config.toml
image_size = 64
targets = ["defect", "material"]
stem = "deep"
optimizer = "adamw"
Rows from block 4 of a small image classifier, named by matrix and row number. Rows with one number belong to one channel. Each number is 50 + 12 x the weight over its row's rms, rounded and kept within 0 to 99. All counts start at 0.
After each channel's rows are labels from the 100 images, of 14848, where the channel reaches its highest value: "patch colour" is the nearest of a few named colours to the mean colour under the peak. Only what is clearly more common there than usual is listed. The data: close-ups of made-up surfaces with and without defects. In brackets: how many of the 100.
# convs1: grouped (16 groups) 3x3 conv (model.blocks.4.convs.1.weight, 224x14x3x3), inputs within the group 0-13, a 3x3 kernel for each
# convs2: expand pointwise conv (model.blocks.4.convs.2.weight, 448x224x1x1, transposed), outputs 0-111

convs1.15:47 65 68 42 48 40 43 37 47 48 63 62 49 53 54 36 32 34 58 52 61 50 49 33 31 43 58 29 66 66 38 54 60 57 53 41 47 50 41 38 39 53 65 64 54 40 42 53 33 35 56 72 69 58 28 60 65 31 44 57 66 56 48 50 55 45 47 59 44 31 19 30 63 42 47 54 50 27 39 54 54 54 59 64 52 48 45 33 23 42 36 64 49 35 58 55 58 52 30 49 55 44 46 59 41 35 19 27 40 73 70 44 58 52 47 42 40 31 66 62 41 56 53 53 46 38
convs2.15:47 43 27 47 48 49 37 47 48 63 53 29 45 36 55 49 26 55 35 26 52 47 48 57 48 72 52 55 45 42 24 50 58 56 48 46 59 34 48 47 43 33 61 51 19 38 67 45 20 60 36 58 64 17 44 46 62 48 43 49 43 47 49 63 40 51 63 42 57 59 65 64 61 44 43 40 52 54 44 39 45 37 36 54 59 44 66 53 55 35 43 58 45 63 40 39 42 64 61 68 29 32 66 71 62 50 66 40 48 65 60 52
patch colour: green (40)

convs1.67:47 54 50 60 54 51 52 60 56 61 65 74 32 36 52 37 38 41 55 26 55 60 46 38 51 64 40 69 49 27 57 48 33 77 57 49 44 42 32 31 51 50 27 50 38 45 69 77 28 39 64 35 46 45 48 62 37 47 51 38 38 41 33 48 48 30 44 56 47 34 50 40 51 43 39 47 45 57 54 55 61 72 64 60 41 57 51 20 17 41 62 51 65 49 42 54 36 49 45 56 55 42 47 51 41 35 28 46 59 35 53 57 48 44 57 59 32 37 46 76 46 36 43 49 43 32
convs2.67:57 33 39 39 55 32 20 61 68 52 60 48 48 14 39 50 23 46 38 52 57 53 33 70 32 69 51 38 44 55 24 53 26 49 66 51 66 42 47 32 43 42 50 58 60 29 19 42 55 41 57 79 61 51 46 33 40 72 43 46 34 48 50 52 32 64 66 46 55 59 40 59 55 56 64 50 56 88 55 57 38 48 54 71 46 50 58 63 71 37 65 49 45 50 45 41 65 33 33 50 52 44 61 46 73 35 61 56 54 42 58 60
patch colour: brown (83)

convs1.20:19 19 30 59 65 43 67 68 62 50 49 57 60 51 47 73 69 70 15 20 38 51 63 36 66 61 61 53 60 55 41 41 40 50 51 55 59 69 57 41 48 60 48 40 33 40 58 56 45 47 43 43 40 31 46 57 55 40 46 42 45 53 53 44 35 45 55 52 64 57 57 63 49 46 41 41 51 43 53 51 49 22 27 38 54 60 41 67 68 66 54 65 55 36 42 58 34 39 49 43 34 44 53 51 64 54 57 67 39 40 41 40 46 36 61 62 64 41 45 48 37 43 41 52 64 67
convs2.20:49 28 58 44 66 37 34 59 51 62 53 79 60 62 38 72 67 46 61 71 42 49 55 52 69 41 41 53 47 33 54 70 47 70 56 40 53 55 50 45 79 56 48 34 62 46 43 44 46 47 61 44 52 43 31 45 46 33 51 59 45 57 35 67 54 57 39 52 41 41 41 48 53 49 30 71 68 45 72 59 43 72 58 66 48 37 72 48 30 19 44 42 48 55 57 62 64 54 44 48 63 60 36 45 44 50 55 52 45 36 48 66
patch colour: green (56)

convs1.216:41 55 53 41 59 49 31 53 49 61 37 44 54 50 37 59 61 40 70 50 26 61 63 44 62 56 43 24 52 57 20 56 56 26 50 56 51 62 53 54 60 47 40 49 51 46 53 47 47 58 49 32 46 47 41 46 42 48 61 42 35 49 50 69 48 52 61 40 56 68 52 63 24 59 46 28 59 51 23 39 50 55 55 52 57 53 53 62 59 58 71 49 59 52 41 57 53 52 54 46 30 20 64 47 25 57 27 28 27 18 19 56 45 31 62 42 35 60 50 40 59 58 48 53 52 41
convs2.216:52 45 44 50 36 61 49 54 58 63 58 37 36 43 79 39 25 62 58 40 57 49 50 38 26 27 59 67 41 44 54 46 62 38 47 49 63 53 41 40 40 47 55 42 19 52 48 63 41 38 55 41 63 33 60 71 71 40 62 45 55 39 60 59 46 53 55 46 65 54 22 66 64 54 53 44 55 51 42 61 47 44 48 41 44 50 42 65 67 35 38 46 33 28 53 23 42 43 36 43 52 56 44 34 37 51 42 46 65 40 80 40
patch colour: brown (55)

convs1.26:46 57 63 35 52 58 47 42 57 54 45 51 41 71 60 16 48 44 44 57 53 49 44 53 55 48 58 44 40 38 24 64 61 32 62 49 40 49 53 42 45 38 41 61 48 47 40 39 43 51 44 54 61 51 52 37 36 33 58 53 40 63 49 44 50 58 38 59 46 17 30 26 37 54 47 58 51 50 63 60 53 53 53 65 39 56 54 34 34 41 39 38 37 26 65 50 36 60 37 43 50 58 37 58 45 19 31 23 37 41 51 25 65 61 26 56 45 40 39 43 26 65 55 27 57 41
convs2.26:44 62 55 52 51 62 37 50 45 67 67 29 45 43 55 36 49 61 52 48 56 45 40 40 71 74 66 46 30 65 38 48 66 78 43 36 45 38 51 84 61 43 61 46 14 53 69 34 10 62 60 47 54 18 56 43 72 42 45 62 38 27 52 57 28 48 60 48 59 44 64 70 78 51 45 61 48 56 49 33 36 38 51 49 48 62 66 46 59 43 49 65 33 48 30 50 52 75 67 66 55 37 43 73 45 35 72 40 55 73 62 33
patch colour: green (48)

convs1.56:69 72 56 47 44 46 47 39 36 44 58 53 60 60 51 71 61 45 46 50 34 43 54 50 67 61 53 37 37 49 44 60 64 48 62 80 79 80 73 54 51 63 36 23 38 51 57 41 57 53 44 62 53 45 41 48 48 43 56 51 30 37 42 80 83 76 49 48 58 37 32 31 47 51 56 51 63 45 54 51 41 39 66 63 58 73 57 58 69 55 45 42 47 62 47 47 64 52 37 59 48 40 54 51 48 30 63 58 35 40 32 49 58 51 61 61 50 35 41 43 48 49 61 53 49 67
convs2.56:40 63 52 55 37 14 50 48 41 46 57 32 53 54 26 64 31 53 43 58 46 53 46 53 24 39 43 36 57 34 66 74 34 44 49 43 43 67 40 53 38 37 55 63 64 58 60 51 47 48 48 45 40 37 58 42 51 45 53 52 77 53 30 44 59 55 59 40 48 46 61 38 53 47 40 48 63 34 45 46 32 55 41 47 51 37 41 41 37 45 50 54 45 54 62 48 35 55 57 56 48 44 57 62 35 72 60 30 31 68 43 69
patch colour: green (48)

convs1.181:30 46 63 47 43 47 56 79 60 52 66 61 40 43 50 36 27 34 31 48 63 43 69 79 56 37 58 52 66 61 38 42 54 39 34 37 37 55 50 29 46 44 35 47 35 59 67 50 59 43 44 35 35 36 30 36 59 51 35 44 48 77 69 41 48 42 60 45 63 34 69 59 42 42 51 51 61 40 69 66 52 34 41 58 52 41 54 45 76 69 48 57 55 67 43 48 40 64 62 38 41 51 57 47 62 35 72 64 53 64 57 44 45 53 38 38 48 53 39 49 69 57 63 57 44 57
convs2.181:46 43 33 22 50 42 41 43 54 53 50 30 47 44 49 42 42 49 40 34 42 42 50 34 46 53 51 41 38 23 43 60 51 66 46 44 40 46 49 68 56 40 49 67 28 52 59 44 46 47 53 41 41 32 44 44 70 47 55 45 59 51 37 50 33 50 86 60 64 47 39 46 47 37 52 61 62 48 61 30 56 39 38 42 44 36 55 49 46 31 34 43 49 66 33 44 54 66 67 72 34 29 60 79 48 53 57 38 43 74 53 59
patch colour: green (36)

convs1.156:63 64 59 73 52 67 71 74 48 48 39 34 43 48 33 39 46 25 40 30 55 40 27 25 56 32 33 53 47 51 52 44 49 58 50 60 25 34 63 34 33 32 48 29 36 41 27 53 41 27 23 63 34 33 38 38 44 32 45 46 39 52 35 64 58 51 58 48 58 60 56 53 60 55 53 50 43 57 54 50 53 61 43 43 68 49 60 71 69 56 36 39 47 30 46 53 40 52 39 42 31 45 47 42 44 53 36 51 63 45 40 59 47 47 70 65 45 50 52 57 44 44 56 47 42 57
convs2.156:68 62 49 49 42 39 48 57 38 50 44 44 27 46 38 54 41 45 53 52 34 57 59 38 41 59 41 51 59 31 46 32 55 46 54 48 54 45 42 53 53 56 47 40 57 38 51 51 31 36 52 35 42 59 63 58 44 43 52 40 49 36 62 69 46 53 57 43 37 54 41 58 60 53 35 42 27 68 49 23 31 54 45 31 47 65 44 71 69 51 49 60 38 57 41 44 57 67 56 45 42 45 41 46 41 50 53 42 51 54 64 52
patch colour: brown (97)

convs1.2:33 45 20 51 59 43 48 48 53 59 67 68 48 34 60 41 37 53 54 62 65 38 43 55 39 38 53 46 38 36 42 47 32 52 62 42 32 42 39 41 51 16 33 25 33 38 52 65 39 46 76 53 46 60 37 46 24 47 57 42 40 44 31 48 45 18 51 66 27 49 41 36 46 44 34 46 49 35 49 54 37 59 66 67 48 49 60 41 37 53 29 49 58 39 47 61 44 32 38 43 45 31 50 62 49 47 48 50 43 52 66 43 44 78 52 46 63 59 46 55 67 53 57 63 52 62
convs2.2:52 51 31 46 53 47 29 57 68 54 33 36 35 40 54 31 46 50 49 53 41 61 46 57 41 37 49 44 37 36 21 56 49 46 59 61 75 36 41 50 36 51 67 44 61 55 24 43 49 45 55 69 36 43 50 54 50 74 62 56 47 47 61 44 54 65 81 40 41 48 44 64 67 54 49 37 56 46 47 51 36 30 56 25 48 60 45 40 49 43 43 50 49 55 28 46 43 58 34 37 61 60 40 36 77 37 50 25 57 33 65 20
patch colour: brown (94)

convs1.81:42 48 45 56 53 44 56 71 57 55 53 48 66 57 47 96 82 70 59 56 50 63 59 48 66 65 53 54 54 45 64 61 42 66 69 50 55 52 45 67 47 43 65 62 52 46 51 53 61 56 48 60 65 58 46 48 44 55 49 41 69 57 40 31 36 41 42 52 45 49 53 59 54 57 55 26 38 38 34 36 30 48 49 41 57 48 46 76 60 47 40 41 41 59 54 48 61 68 63 63 60 63 54 66 41 34 59 37 21 32 44 47 42 37 47 57 41 67 51 35 72 36 45 81 49 52
convs2.81:53 52 40 26 39 59 42 64 63 36 64 56 39 50 55 24 34 41 49 36 79 49 28 32 52 44 50 45 29 58 38 67 28 46 57 61 32 41 66 58 46 34 40 31 45 44 60 42 35 43 49 50 66 52 53 39 63 55 50 49 38 45 58 61 27 51 45 40 38 44 60 54 43 54 55 59 67 70 65 41 45 43 24 45 45 54 36 79 55 43 53 26 39 44 32 38 70 66 46 57 38 27 38 34 32 31 49 68 45 32 45 19
patch colour: brown (62)

convs1.107:55 54 65 65 45 52 54 39 62 53 67 46 36 49 44 55 54 49 62 62 47 55 55 49 59 47 52 53 52 33 55 53 30 62 63 39 49 39 74 50 33 72 34 39 79 52 39 43 65 62 43 60 61 43 48 38 61 54 60 59 56 75 69 54 45 15 52 50 31 62 50 32 49 68 33 30 59 48 64 53 47 58 37 59 58 39 56 49 63 67 57 38 50 66 63 44 48 60 47 70 56 16 63 62 28 59 53 28 46 42 40 35 55 67 40 60 56 55 48 33 60 63 47 63 64 43
convs2.107:29 56 51 55 64 50 47 41 63 83 60 70 55 52 56 63 61 51 46 57 61 43 50 63 73 35 29 53 41 50 55 47 56 79 49 42 50 41 46 47 62 59 49 53 54 53 57 46 41 51 48 71 60 47 52 60 52 38 31 58 40 49 48 60 46 37 55 55 30 59 52 58 51 42 71 45 40 46 40 44 53 43 42 77 38 58 81 52 61 41 74 37 79 49 65 50 50 46 37 63 47 52 50 47 56 49 58 56 50 44 52 71
patch colour: green (33)

convs1.135:62 38 27 44 49 37 53 69 53 46 64 69 54 59 59 40 28 34 52 42 50 55 34 50 38 51 31 40 62 70 42 59 55 36 26 30 30 65 64 34 55 54 36 33 33 56 53 56 45 57 47 62 73 63 51 58 52 49 57 44 47 55 39 48 59 64 55 60 58 37 25 32 32 64 66 49 56 61 39 28 32 51 45 46 48 50 59 58 59 65 48 60 52 46 50 43 46 56 41 39 66 68 38 56 59 39 26 35 33 62 55 46 49 46 45 41 44 55 36 20 43 54 36 46 80 58
convs2.135:47 57 57 39 62 62 44 68 53 69 46 50 47 39 43 58 44 41 54 51 43 61 39 60 46 64 53 63 51 36 51 45 30 41 57 39 58 46 48 34 57 52 48 29 56 45 48 42 60 58 43 34 38 47 36 58 38 60 80 60 48 38 67 48 47 45 56 15 47 37 39 52 52 71 24 67 40 63 38 47 42 51 46 58 43 60 43 57 76 63 47 49 48 49 52 45 60 29 33 28 56 41 41 39 39 40 60 49 45 40 63 53
patch colour: brown (79)

convs1.145:44 52 44 50 66 50 35 46 41 60 32 74 73 37 63 70 46 47 57 38 71 63 35 55 55 34 41 60 41 37 56 46 54 49 49 51 30 47 56 50 43 67 58 41 53 54 42 71 60 43 53 53 33 42 55 46 63 57 44 41 52 38 34 76 64 45 55 64 39 36 33 36 30 46 37 29 56 45 33 33 37 56 60 34 39 51 39 46 53 49 30 49 38 48 65 57 43 39 45 55 49 58 60 52 33 54 50 35 55 32 79 63 29 62 57 36 52 58 34 73 68 27 61 71 53 50
convs2.145:46 62 35 43 42 48 43 52 45 62 40 44 55 34 55 67 68 50 51 61 48 64 39 61 59 40 29 44 69 51 39 46 36 56 53 31 63 59 37 57 54 46 58 58 55 51 48 39 30 63 60 60 47 54 52 70 46 44 46 39 28 52 60 61 33 60 57 46 52 39 41 37 46 48 51 68 45 29 37 50 34 78 32 67 30 59 47 50 54 47 41 38 72 30 56 44 31 46 51 47 57 54 65 58 70 71 54 22 39 59 56 66
patch colour: brown (69)

convs1.3:61 47 53 68 44 39 67 73 58 36 36 34 47 47 43 46 48 43 56 45 37 58 44 42 45 43 41 50 29 53 60 54 52 55 63 50 75 71 59 65 57 40 51 47 32 48 56 71 46 48 50 30 49 50 54 55 63 47 60 59 56 78 65 59 48 46 55 43 39 47 46 32 53 29 47 60 53 56 66 77 59 36 35 34 47 53 42 48 51 46 45 63 68 40 47 38 34 39 46 61 45 45 62 44 38 66 68 58 48 56 66 46 49 48 28 52 51 21 26 60 24 36 73 33 23 64
convs2.3:50 51 57 28 29 45 59 51 70 52 60 72 43 42 42 36 40 39 52 35 54 55 53 48 41 47 52 73 28 49 53 39 30 53 61 73 44 36 54 42 46 36 50 30 37 49 62 42 31 52 46 17 40 60 54 45 40 38 73 53 43 50 63 62 37 43 35 54 43 42 37 26 46 62 42 60 37 48 48 39 44 46 42 55 47 32 34 41 64 62 53 44 54 68 42 45 66 34 60 50 39 43 67 28 26 46 57 60 59 33 49 59
patch colour: brown (69)

convs1.128:56 32 21 47 51 34 58 66 55 44 64 66 56 55 60 39 34 40 47 47 62 41 47 60 39 55 42 38 62 64 42 53 59 38 27 36 24 64 60 30 51 62 32 32 44 60 53 46 48 43 33 58 52 45 45 68 55 35 62 38 37 50 38 45 61 62 56 56 60 37 31 40 34 69 63 49 55 61 36 32 43 40 33 49 46 43 54 61 54 68 44 70 55 34 51 37 35 50 36 34 67 66 37 54 66 36 28 44 40 61 56 50 50 55 48 47 51 46 32 15 43 54 32 50 68 49
convs2.128:59 60 59 38 60 58 34 67 59 69 45 61 45 45 43 51 49 52 60 56 45 69 46 64 42 65 55 46 49 41 45 34 32 51 63 52 67 38 48 29 59 51 57 29 60 47 37 39 60 60 58 36 33 54 43 59 40 55 84 63 50 45 68 39 46 53 68 18 53 41 37 54 51 71 25 65 47 66 39 52 36 50 49 54 48 63 44 47 79 60 52 44 57 42 48 40 61 30 36 30 56 47 38 24 52 37 53 49 42 29 63 54
patch colour: brown (76)

convs1.110:61 65 60 61 50 50 55 48 50 47 41 65 60 52 66 50 45 39 41 53 52 67 63 80 30 48 46 53 49 60 62 47 61 56 56 62 37 57 57 64 44 52 61 55 45 23 62 64 34 51 59 52 50 37 67 54 55 34 39 51 45 35 55 61 53 65 36 55 68 31 28 30 53 18 40 49 68 67 22 39 45 63 59 64 42 37 47 47 42 47 26 73 68 33 48 65 48 44 38 33 55 61 42 53 59 45 41 25 52 61 63 53 52 47 36 34 42 28 49 62 38 54 58 48 49 30
convs2.110:37 21 60 55 49 47 46 55 57 50 57 57 35 59 46 71 42 49 53 42 51 25 42 48 38 53 38 51 53 60 56 38 54 71 55 32 42 61 44 67 41 48 44 68 43 49 63 53 64 37 45 28 68 58 34 41 48 41 33 48 40 77 19 51 61 36 46 44 48 52 49 48 46 33 46 43 55 48 38 53 52 61 42 71 40 54 72 40 45 19 45 39 36 45 65 32 42 59 46 57 42 31 57 55 31 82 69 38 56 65 50 76
patch colour: green (52)

convs1.46:48 59 52 38 47 60 43 44 52 54 67 55 35 55 53 29 40 35 70 74 62 51 49 47 23 24 37 40 45 44 44 48 45 46 52 45 37 42 36 47 55 47 58 51 49 54 64 53 34 53 54 24 34 36 58 71 54 34 54 58 19 35 31 71 70 62 46 47 39 25 37 35 47 65 49 40 43 51 50 51 44 71 76 71 50 43 53 22 19 33 49 48 50 43 53 43 42 48 46 63 48 47 54 40 46 49 42 40 31 40 39 45 55 58 60 56 58 53 60 54 38 53 62 58 68 64
convs2.46:73 41 56 57 53 46 49 65 48 46 69 49 21 42 32 53 32 65 53 60 34 52 50 64 46 55 60 37 49 35 56 60 43 55 67 47 47 53 45 56 52 54 51 46 57 49 41 59 55 29 49 32 40 49 30 24 48 44 38 60 69 41 36 36 58 74 49 44 68 22 53 30 42 56 43 71 52 37 61 56 51 58 53 71 36 58 56 45 35 41 42 46 35 76 56 55 69 35 22 53 54 43 41 50 52 53 53 75 46 53 46 52
patch colour: brown (92)